{
  "encoder_arch": "inception",
  "model": "contrastive image-text model",
  "dataset": "small charts drawn from random numbers",
  "train_examples": 50862,
  "image_size": 64,
  "crop_scale_min": 0.8,
  "horizontal_flip": false,
  "translate": 0.12,
  "color_jitter": 0.2,
  "tokenizer": "word",
  "vocab_size": 33,
  "loss": "softmax",
  "embed_dim": 384,
  "encoder_norm": "batchnorm",
  "encoder_activation": "relu",
  "encoder_depths": [2, 3, 4, 2],
  "encoder_kernel_size": 3,
  "encoder_stem": "single",
  "encoder_widths": [128, 224, 384, 672],
  "text_encoder_causal": false,
  "text_encoder_width": 192,
  "text_encoder_layers": 7,
  "text_encoder_norm": "layernorm",
  "text_encoder_norm_position": "pre",
  "text_encoder_activation": "gelu",
  "text_encoder_mlp_ratio": 4,
  "text_encoder_head_dim": 48,
  "text_encoder_fused_qkv": false,
  "text_encoder_bias": "all",
  "text_encoder_qk_norm": true,
  "text_encoder_parallel_block": false,
  "text_encoder_inner_norm": true,
  "text_encoder_positions": "learned",
  "init": "lecun_normal",
  "residual_init": "none",
  "optimizer": "soap",
  "beta2": 0.95,
  "learning_rate": 0.0026,
  "beta1": 0.95,
  "shampoo_beta": 0.95,
  "eps": 1e-08,
  "precondition_frequency": 20,
  "max_precond_dim": 1536,
  "one_sided": false,
  "adamw_lr_other_params": 0.00071,
  "max_grad_norm": 0.5,
  "max_steps": 3600,
  "batch_size": 128,
  "epochs": 9.1,
  "lr_schedule": "cosine",
  "final_lr_fraction": 0,
  "warmup_steps": 720,
  "weight_decay": 0.2,
  "adamw_weight_decay_other_params": 0.01
}
Rows from block 4 of the text encoder, named by matrix and row number. Rows with one number belong to one neuron. Each number is 128 + 32 x the weight over its row's rms, rounded and kept within 0 to 255. All counts start at 0. Numbers have three digits each. After the name is the row's rms in percent of the matrix's.
# fc1: MLP up (text_encoder.blocks.4.mlp.fc1.weight, 768x192), inputs 128-191
# fc2: MLP down (text_encoder.blocks.4.mlp.fc2.weight, 192x768, transposed), outputs 128-191
fc1.335 108:136092131127135098139124134120122192165172113131137117188071102181147142112175185118188159121139120114110108141097133100152140073099212158143100158106182127074102094148149103169128114157109123
fc2.335 105:098141127080090197093100099072187091161147161041090152149122132112091141110088079151144106140105136136119152115149127166141063122117126072110076165148067104193119112072064084157161155098092114
fc1.336 138:110131090182083095180139145164130161137148143168130113134115125170128109134159127107115090118068131066119159068127081183095078123116124167137116146104084155104134125175118148141108118123124099
fc2.336 128:113123144174079083153153190092176123073173110160109090093161099098103105131226104090130173216110097093121143133139162109156080128133154079138167123120131112152164162167124173140120162117117171
fc1.337 102:106142105188149097111061095087177167090112086162104162147123143152128061211171155116163147133126018089119130142116117193127073112147105112166132167192116170069079097144149190095112096148113151
fc2.337 096:146069114106118148144143159132154090117134110073089150120123105098113115118082124110075147079180146132110147152127156115145090132126160100122118106139107106105201089137159101166143068204179107
fc1.338 100:116131136093107151176105108142118133189094118109085123134048111119098136112152156130100163119076200143150188172127141113126100176079138102159151076080088153117166118091095155140117090112165150
fc2.338 109:103118101130071122115143121173167128190114169124128064121170146178128092101133115130115126174090119159083131084093144169185127158034133145184142135123108123108096090128141115112161155121120116
fc1.339 097:121139158189105088173113143110138114173120113158086117077121084171130125103148083169114097110091171125112160102102133212087152126123145155053108117118133117133086126181104127123108094154159142
fc2.339 105:119135096072139101126146170167130173182087098098102126145104177073177109108127182136122138188109102148131108105154121120107170138147117064144059142142163134046148151117145066162097150124114151
fc1.340 110:104100133125136154081129074112125090164141163140160118114108118115117132081114137138127118128120107123182110136091131092163186115102087129114090185123138149106094087137124064115116180098105118
fc2.340 099:131115091130095129090144104131144151199191097091120160132175130177094127067107081127104194099160076091134155119122112151120121111119137146110161132122111107084125139114193104101092118164149182
fc1.341 124:110145163135029090080161165076121118224115115133091170165122121154163098107136130136122110152071122171131075145112086127028162098135121120120144123108135166115130071178119111119122087152183142
fc2.341 117:121109144126093100147089149123102104153137074125143153181145139099093065179137132191150103136090085075111093205147178125083147120137154145180114147129143084131086101158152153169117131129108102
fc1.342 093:190106147145108063145111148125108165148174093100101159134128106115086160187134116115103105162150182147115157099112129126127178149109205086131157175164181176130113139084159167130135127168095078
fc2.342 096:092128115164179157138177148077101127120127138150175134183119131165145105166122096062118149135106074144155173093163138120162103165141115128124080126153105085132143095153100139123100127123122139
fc1.343 110:115178130101117154071120123121177059148145102116061090151162108222106093066125173185090156159128123082072134110126163151123075073130069113144097069077133133112170116090116138111099127172135143
fc2.343 122:086118127120101112097141110069157112133127128065144109141198108137134068089076154112089126122098103069113167120113126132147097129129041099148190111097162156139198122086190068103096108094139165
fc1.344 116:160141118157104130137158145132107155178151041107106134148061106163094116087143161107101102077139156102115124183082118181148136142124081183159109157128119146110123085156105092193123098209147109
fc2.344 108:153141109136145136085177148109127094162089141120143159134077121108132146145171111228106138154184169136109144153124096155131070145148129182158078109114195195143141135101126135150098106081169111
fc1.345 106:122151105092170125098152090117123109115098096172121157126093142106142106090126132105129108121075088208121103149191121078088104108073091129165134157111094173146114108191082115135149081139189110
fc2.345 103:070166160118098120131116144121151129096141122153148157147136128079149113098133117109157160133130136111144122180108121083091175087147142144141163124119066192109080145132193188096128140096146121
fc1.346 102:168167126146111135059178151093083160122185092104141134154193171128129172118120098172118162117158152143134189142179148114125103121125102109141166081098106123146116171123153102131122169108134130
fc2.346 096:117146116112079069132105077139192159125173119109107154128143147173125088099122100136116162105125109156100140121089146082127132107143092137124116083152148130120168104106122118087081090129242144
fc1.347 117:113140101107128158167074094125150194084128101101154137115079160151152167105126133156116126070140175144153147115141133093092104152101124163145125122134132124129167100142135090136129143125162081
fc2.347 111:108141164149095130116134128161131102133192149124126168117124159101122115169112118086097112140096129146162164068138135093068160127077184121156119182120169143128168109090097144172160139108180103
fc1.348 104:136161111129151138128142107129112229139183065097129178096094131153084100097117168137135105128099111105088161191113101194124122183153084092111137133161122126142153144089139190138092117126137128
fc2.348 112:195099091116155108176096196173108129086090130124124115104144118146122124108161159130122158137127170160114081185211102168104106061128143090118069131135020141095132133154126111107162043077048110
fc1.349 120:134146079113147136126118146111143197180117090100111097172135142188130163115104120158131148138139111108098121142138101163119120167103117144169135136090170156116097036131164099094150074113164158
fc2.349 143:117090118135117116110121184119057120139133137105095137096132145147141110151176052089090157172077170138092085169149107098125188124116143178111141158135084108058167141139162128185096093210108130
fc1.350 096:138105182105172125126158169082098118210138148134150073115101157120108140126094133105114170143117147098114172104157144154139107177128119111079166150124124104102082070154146091162125165208120165
fc2.350 117:088148029128105161133073169173188156163154164103119123151165102132103084150165163129139088134116144132116133098126096094132099157149175136145085160113131137164127207103116139162092070090123051
fc1.351 097:108147121188092161102147143132130119167113125125138194151197135130157190133049100118125117160060105149132152045123132108154112160119122140128062136125156110174099107080132139073094131149109083
fc2.351 089:119092129148130145095098108125062140115187036089156117110160074096184138204102040146129117137159111144054172123114191127102143132127073081118071117123126124128102106154209110182116122159143187
fc1.352 123:108130076151130099155116118174112133162151098121123098132181098116147110106096184055124142174164139121135083142184169106128116092145152101135108163130153108151097087111125167113083170192134165
fc2.352 126:140166098138181134107068112101171103143138144080177087132142130126075100107154168166155130141118148111127155150166115094144073163145122077125112145106110139142108100111094117147081163137081119
fc1.353 099:116119153143139112107136097056143145126154149137165099110204141138042162112192142193163103111120158101144127128143132086113095151166121135093122140065100080177139163107112116155104102155098139
fc2.353 093:122113072134096112136150150145132159159177118046179169152128108121180089135096128161101159173130094126148102147150153121124147095081114099132149123191167112156160183155141079133165066058138079
fc1.354 091:081092118035146150090176113154132123116090128141136188145155150127178114163131163131130128157142195139123170153107109146106105159066154119135105099075133167128116129165116101149168094094143120
fc2.354 082:151166116167139120153082122103120172164199156099131043115134175126110111105111151138068092150141076136102131127104132123123145096131073120113147149128093107137153108120145178129069185175127111
fc1.355 091:112168121107151129120146080138102127088168118084110106107194120116106090147134143044139165140070136167145140134128084117137085101096153096153102139136088149140104122097106173119090116141088142
fc2.355 090:143129136177100073100154149166077096116131107083151102153098174088131171088135164123122128081112087076142099137145160154121148137136137066114157096090121162090147166157157193096132138087210066
fc1.356 097:145091096108116156131080092099070140124095101184162146117110142131145142060158092168136098185117114142102096167085093121133088140148125149127148103135119152160058035128123128129158146110122197
fc2.356 103:171166099143130135131206163130079145174136112150105124166149174117156077058108126137110141133088089113141093118111169165061122107132125116161085147102050178104116168140130197142143126146095112
fc1.357 091:146150104126141118182121112110073181132165131098140138074152102131128090098128172090129121093110193159128170114137116177146106141144139097148151140169141066083130094109123114147096144156156092
fc2.357 104:065154150146132103106155113184166105124117114058123113122097186159147132137183140140124164113142108082156084173201171112117126134143145086147110114136154139154168155158124103125105085143126114
fc1.358 104:102109077121175104155183100171152179077155078149161158191127129136221144123115136137113145158103144140136203138136096100123176106071111134150111107069151171183054123216103130168153086099138159
fc2.358 108:116162131098070159089128167107143143198100147145079098088120113123120166126109139118134146090168058109204147133101136128141110101154163160125137140196131107064129090121147147134081140103095129
fc1.359 082:137115178083086178112148138104123137125143115158093143138108126179149071136089125183131133151156138129200173165114130080172088089135144127172089187102172158104134148152160112102137128083080155
fc2.359 085:128097090171158081121104119087100133110133088123158130074119112147088177150169117063074117095082124089049175118120107122117162155114070104107138071117108134138095121143135150144077109132140083
fc1.360 095:083154059131113135108109122081128107116122136169145183160124154188100056136078124115193146116126166121119073157147133107129144148116202173083143134112134123148117140116117131180129112152131074
fc2.360 098:217105136128145127126123079183114108100122102148068047138140095132183184128195156134122122170143094139178127075128109147202152103168078128119117141136164146119123093131142121107096156129153159
fc1.361 099:117132140127165160111158128116152121132127104183108131060139125174116051099202098140096116136121138063110092144078144139126146126067097168117143138139101120133174117127132138173120118103190191
fc2.361 102:106071169116119075124139136132121188087131107116103114208137157096197247110078154117140169107095099138143116107188167185130095134150162095189127086118162161132083141092118122112141143147079097
fc1.362 095:088133151065140107093144151145147164142149122093061168111136134162135140098073134116102128202157147090178141116194192126079122163166137081119106153110142204106128080196128114090093104041154111
fc2.362 091:163166116158107146113139135112081102093067142164104098104179135078124124150162101143205152046127129131104112175107177125134115095106112143133115083155128102174139136074143094186094168180122147
fc1.363 089:103130106118122135127073206171129175156155162116128131131109110144146173103149125124130121105152171147096187119139154115105165146110079137104114136140136076124119045094148124154096172146109130
fc2.363 087:164147137155143130117159122054150058160163126112119178145114096143088103142103104142092171130152133077136124116129096114120093135173194126132078152085076123089097151103161123070152152108076101
fc1.364 086:102147132085105160103091082113137136128120142182111103104152151115193139114087147139187092077123135119105159158099126188021080081138109125144105134175106116153138090171131083132103135148085167
fc2.364 081:147183126155188128082165151148110087201168117094150163159050137152084094149118081130134113186156137117131089064132155103177122159127166132115105111035159141092100097156097113090153125124206093
fc1.365 101:090144140108150132144144125130182172119129089178142135130096124112093116107151140103153150125101062100136118196109121106154133132109088146151108146096094104108139137132137167080132068081101074
fc2.365 105:146130135121139116163124170157088164132095105061092083104096121144126163148130165150087147116137145121122133090132157167129142143116167135105123074190198108151140090132146120147113124168116126
fc1.366 095:135148106098126157074121137136157121131146129180145126085228175105100098114140132154058117163120077118056154109158089137179166143116181097115134117074145099156154136161112107148097087191135147
fc2.366 086:134109083114118111100172177095129132144195181149096155152133124077145162110136071173112131147215171163112159107137150112087115140091119121116106173070127125068110124112158172110154135156159108
fc1.367 088:179168118126122162087127104139160153153177119132171119120072100150168117105112101150147102136142111182115134173130147145150134103142090163170116125109135119085103157089091126141139123167118034
fc2.367 108:104111150174099104132127150109096168124128086135123113132109086118134151130100106114108093106074082089170135135145074102152074104109153149141093108102136165144132117148172106097071147117091097
fc1.368 097:173150105133164141152081124131152125073111054148108095139164115167179114122140079143157128147135160146144147128149167178065141110113130167167153159133214109170149104097106082176086152165094166
fc2.368 098:105148132148157151121097109023133096141144134166156137160071102145163154124147146095123124096187061120120114126178139141105152087160175158159097060121119104092117170115127088133106092152189122
fc1.369 094:205163192152167063176081123152096198133128148118166097107114143158126102103090098161165129109100154183137114105118126092133063232152102161156138126146132147127099085124087148137085137132123129
fc2.369 111:105143134137154181143114146099110102168150127120148135089085149110087083076197142118123160079170114116116177134122121144184171045113130144169090168178093080200146139108148172141083116105156124
fc1.370 099:088125154150088137170151125156174105232167113129073119085121111109185139169166128126123131164105119080175128190139107172096178125170090093126108127176167124114067154125126125216129148149144123
fc2.370 091:167185103151112121095091135174123157157132121081119144104126153169145122140126116121166127091089122124077132100095109179123206130164126100182055042144103159124113128135111108129157143222166112
fc1.371 103:064141128159135155102154133150159168182135111138180223123176128126179112152115112138113132147111107164132129128121185114058091134129106168158136133150143144115100148160101094118133138111108122
fc2.371 092:106131152093085118154114133093141171127064149074148145122096115123110088100127156170150201158094147111145114110105119141084155117142112153113090219088172149160090153145133110127125167151119116
fc1.372 082:142138044111073176143204149104159105180123156190084141138145056109192099151114119133130146129110163139106094147131139130096118095121121093177110146093159132170166150168114185138118158201124120
fc2.372 091:190138136137082089110109103101094163151122103083084079099135136107158147119163106175104079121141128154141185076093123143128130155099112087135104103138040179103125084173077136073118122076086146
fc1.373 093:121111183128159134119070166125147155118185100187108150158109129158154138144163162171165072148103136096147190107191073115150156076034099098056139165167108150120101117131187153140130127089113058
fc2.373 100:120140114109113097150163125094086156087056137120101128101131139132090170098124102121126155104098122148132137119081178118111142191182104185181150129091159104166121136118098086114118163124128195
fc1.374 092:125188119140177163097148137123141144081146122116097143148114097071203126081155156152158120175093177105152172125126149125079130124172139107216105157117130112233131114108116078134080147211075125
fc2.374 085:104102140140081040121165073173161126107115139150137101095117154189074214152086136121106099084188117135152076146155153159129096089128124162075125076136125157071153124160134187115083134069155131
fc1.375 106:120137145110110055103159131122140125168122171094136192108128124143092057118091143141138138159057060214125132139121137085117149153110156074136077121188100118127122124163133183141190083107131090
fc2.375 092:081152084080115137154122165119083140075093105167101104119139158086146171113159166086129131075119123136137137147111132106117126103206130090108148176104088128108169118125112157183085075073145112
fc1.376 102:126142099112155144097119181110087142114131142131090133086107153148117126100122132115099069125117131161071161086147095143128102111083103152120160148192160112160138128107189081140140099150097173
fc2.376 098:151085140182162099140078153126123156159152113142140053116145123103165092099113182129119174121146110140119091191113087145087143141163076102155050133063125130078079181167102140082134175137171137